{"arch": "vgg", "model": "image classifier", "train_examples": 97500, "horizontal_flip": false, "translate": 0.12, "norm": "batchnorm", "hidden_act": "leaky_relu", "depths": [5, 5, 5], "kernel_size": 3, "loss": "binary_cross_entropy", "beta2": 0.95, "epochs": 26.0, "decay_fraction": 0.4}
Rows from block 8 of a small image classifier, named by matrix and row number. Each number is 128 + 24 x the weight over its row's rms, rounded and kept within 0 to 255. All counts start at 0. Numbers have three digits each. After the name is the row's rms in percent of the matrix's.
After each channel's rows are labels from the 100 images, of 14976, where the channel reaches its highest value: "strongest on" is what is common among them; "colour at peak" is the nearest of a few named colours to the mean colour under the peak. Only what is clearly more common there than usual is listed. The data: rendered solids tumbling over patterned floors.
# conv: 3x3 conv (model.blocks.8.conv.weight, 144x144x3x3, each kernel summed), inputs 0-143

conv.2 094:140154128122116133143034091118103134111137124147146130140131122113081122127099150131095133128121079121123107105161107092062118125136086096110152133103141130153109143121120117084138100105137107127085120139145101132144129113123142107127125130118129138120135159076094146080116111125123127134079130116151086130090128093111128127137128140113130170128119101111124122131137092137122143132094118126098130116091109132092059097143099106052118
strongest on: red object; orange object; its colour: red; its colour: orange
colour at peak: brown

conv.13 124:212176118120095151118140133155127146128118122165110115118132132129128108112140129107142117126129123123135098110127127114097120139128108115119131116125122098168145108171157144150115124130122178107139124122113110139121229126163165177139117126140217114129116124120133132127124116124140147139131153115140118122122135106133152118114121120154139132124112155118119152201155159151109127135101136120128210119113126106132085134105097113081112
strongest on: red object; its colour: red
colour at peak: brown

conv.87 132:161177127115131156136150131152149151152125166156168138127134147151133118157148148150140151140129117155177120152173135110092148120159118108162162126125131158149117138165148148166121143136125115132177147156131097153140164117139142147133141135153178128161127166110120153146137126111142136150170139118149123145115141115148139168166115138130148117128141205150145141183147124144157144155109178120137151153125162163123084150167078151104147
strongest on: pink object; its colour: pink
colour at peak: brown

conv.116 058:162208089131154189112105134122114187123139149147166106139114148094159123128114129084119134170163095124128105147151125084133104110145111126122174138156154129086121163149113126119137112144149114112154125121130140147098124150121136105102186146125194114132160131095113145138156119137142149159144131134142139133109150120125119158099136095128114119122099128146138091135159120103147118145107136135117148102140202119136098126133173156128151
strongest on: yellow object; its colour: yellow; orange object; its colour: orange
colour at peak: brown

conv.60 120:173190126110135127128132132127114141125137126155144125116166136102119118134126141123129135148133113132170095122159149104057107126191107096147125114120110145158128125138127136141087152121101149116187121118116127110155182134125137175137137121133189114115136147097106121128133141105143113144132121129154131129104130100121179140146115112128127119108122193138152130172130134152131124115100195116119172128106154137130061145122102144068125
strongest on: blue object; its colour: blue
colour at peak: brown

conv.101 120:168210132097119150140101148133129109157146143199133148131139143131127137117125142126142155134103118125144098155175106095082150127156114091131185124104142139132127118140141135124129131122132154154156140139174114121131181122148192155150098136120162130123143124102097142129132140102164139149113117121125142146110129122144167143132118118134134118123150136133164138169150133130129133144088170120118170107135174112158063134151079129083120
strongest on: purple object; its colour: purple
colour at peak: brown

conv.45 081:155185125138151140153080109124128109108150128141128125126134134114083107140111160104117144145158106165170107069172123102094105136115113097129097108086133130148106154117142137124131112120144105130148111158138121156144149156124160115142134169109169093110127171115107149076135142129117118126135185114152121155100142129149107124140177154120117137128125192096107118186135104153132114139096146128117137118102096123107074146157111134086120
strongest on: red object; its colour: red
colour at peak: brown

conv.141 106:165172122122121116148132115147088146128126100130149099126161109128105101090132128082144144123123117117108083084135149091090133137125088105119130110130134104148159121133097120138130124128148128133159126112154119109139165123124151155138137110138188109118114123067106157088106126119140128161124151135152133148117131049149129144093123142144137147144117152130150140154143143142119147154070159150105170149092156097136074128107077158078115
strongest on: purple object; its colour: purple; its colour: black
colour at peak: brown

conv.75 075:158183118122104140147146139121117144124105154183142129148126142116128133120141115116129123116121111105156071124146132105045133120132089136106146121115122106147116093146133107087106126122066124080140120136075122146096179093119126144148122123150172170146112140134103122118135161088110125142126136112113102124084140100118132115130103110132134124092072166137120113156115103145114148146127128133112158062128130162119114122141130137063125
strongest on: pink object; brown object; its colour: pink; its colour: brown
colour at peak: brown

conv.104 071:189188102115148159136124103126110165134137099142081118120112122096109137144122112065122112129161083138138102128111133120108070125122093117108135103144120136104145117164118111131075161127126120090109100133100123148089152170115133120094121132112207117141146102121136146153130124133137132140134118133121137136157138120129132108122119095125143117088071140148124133164125114118136112152107079142151166118120170121132127089076086127108108
strongest on: orange object; yellow object; its colour: orange; its colour: yellow
colour at peak: brown

conv.72 109:168175125121129129123138117158108188130136135162143117131135132113104115083136161085125139124131080113117089070125139083050120127108088101106166109136148131157137110146132113124146122125116133136143107130129100120150165106135140130111126127155149121140130131083105141084116153103143152162129137152166110117108139072113127134053128138146136125139104134119130135148141147144139130109115133101133145122087106092137075110102093120073107
strongest on: red object; its colour: red; pink object; its colour: pink
colour at peak: brown

conv.49 157:179196121138147166153131137141120161135133144187155132122137157121133132135140137130132132144140121146165114125162147127108132129166112110153136128154151131131128144166142139149136142141125143141170131145155127145139190170132174151157154151131209111136132134109138145152147123135167135155151135125159138143118146128146147136156154130139144143124128202146148134187144138138139133162086167147121175147087155137122094146144092157101136
strongest on: orange object; its colour: orange; yellow object; its colour: yellow
colour at peak: brown

conv.55 070:163161103129153157143126101154103113094100125160133130138129152135121128147097131115116093117112126108137086114163123124098144118141121109123088105088137070132128125138125155111111158106108105156132110132144141135108155119144164135121103108118190078104147098129095163117101121155098136143174149143124089099101142137115113132126160144115130140181151151084076134156146129123129086106081133098124126170119120124087100109126078169089136
strongest on: red object; its colour: red; orange object; its colour: orange
colour at peak: brown

conv.41 080:154167105115124092120126100141087095118114119151097092073136090115130082133097131121108122114115132138108123097143109133126124114098134127117148108113141115135107107095109125106122121116123116099075148126121098130144148132097167143119103118116159109103105102153151110092107138118096110104149118115103098138126114102137095129117126127098094157114090139080123114166146091114121125144124120126112164118027128133078108134136048137143110
strongest on: purple object; its colour: purple; blue object; its colour: blue
colour at peak: brown

conv.70 094:134153121120119100118134124157120142111136107143177190164117067101133178130113119123110170111133126156142097108166130110115151146116107095137127150135132113095139122082095143066110144111125108104105130201094136158110104111128126165122162126129103142135149151094091130112114160131148130153094125110122110111097111129132127137146124094089114169149146129089134176123118055121130143140129090108100144110126106117121101117114158115116136
strongest on: pink object; its colour: pink
colour at peak: brown

conv.46 111:174162105068128126125120140166111160111134137151105150073105128095108137136109139112127145131135103135142070116127124091104125124132115077076107125116134137121147132164124151103120100145138146077104119165101072148106149141119149146110135110134163150138136118086112141136130151066125131107111116125113142132129144067152146124127092082108130141101108116127145132149146127118154139141123084124135155081090120167135076114119090119107112
strongest on: pink object; its colour: pink
colour at peak: brown

conv.42 075:160179105093141131148136110151110155127117130171130101106109142111126085120094161096122125115119096118144065076127132104087108104100103096087110099125145112132132111168121139090112113134117093112120111133101093113092146097142130119121141126133168122133102131077113158117133140074111168129151133120107109120114143064115099143108083105096137122120107136108127119146168119108137109139091117112121120116108108128126070080109099127098138
strongest on: pink object; its colour: pink
colour at peak: brown

conv.89 103:172184121108109136145132118161109149154141142144164125096161165120121110113107168113139137146143103138157096099156115088072141113159091081128126116152136136161108149163115134122125122141123124158158120147159085138139169098159162151132137106125169123142115152072114147133134118113132145155152128130133106147083145090139147147118106124117128141144141155152138139172164136146134119132101163107143150152089141119115066114094097123074109
strongest on: pink object; its colour: pink
colour at peak: brown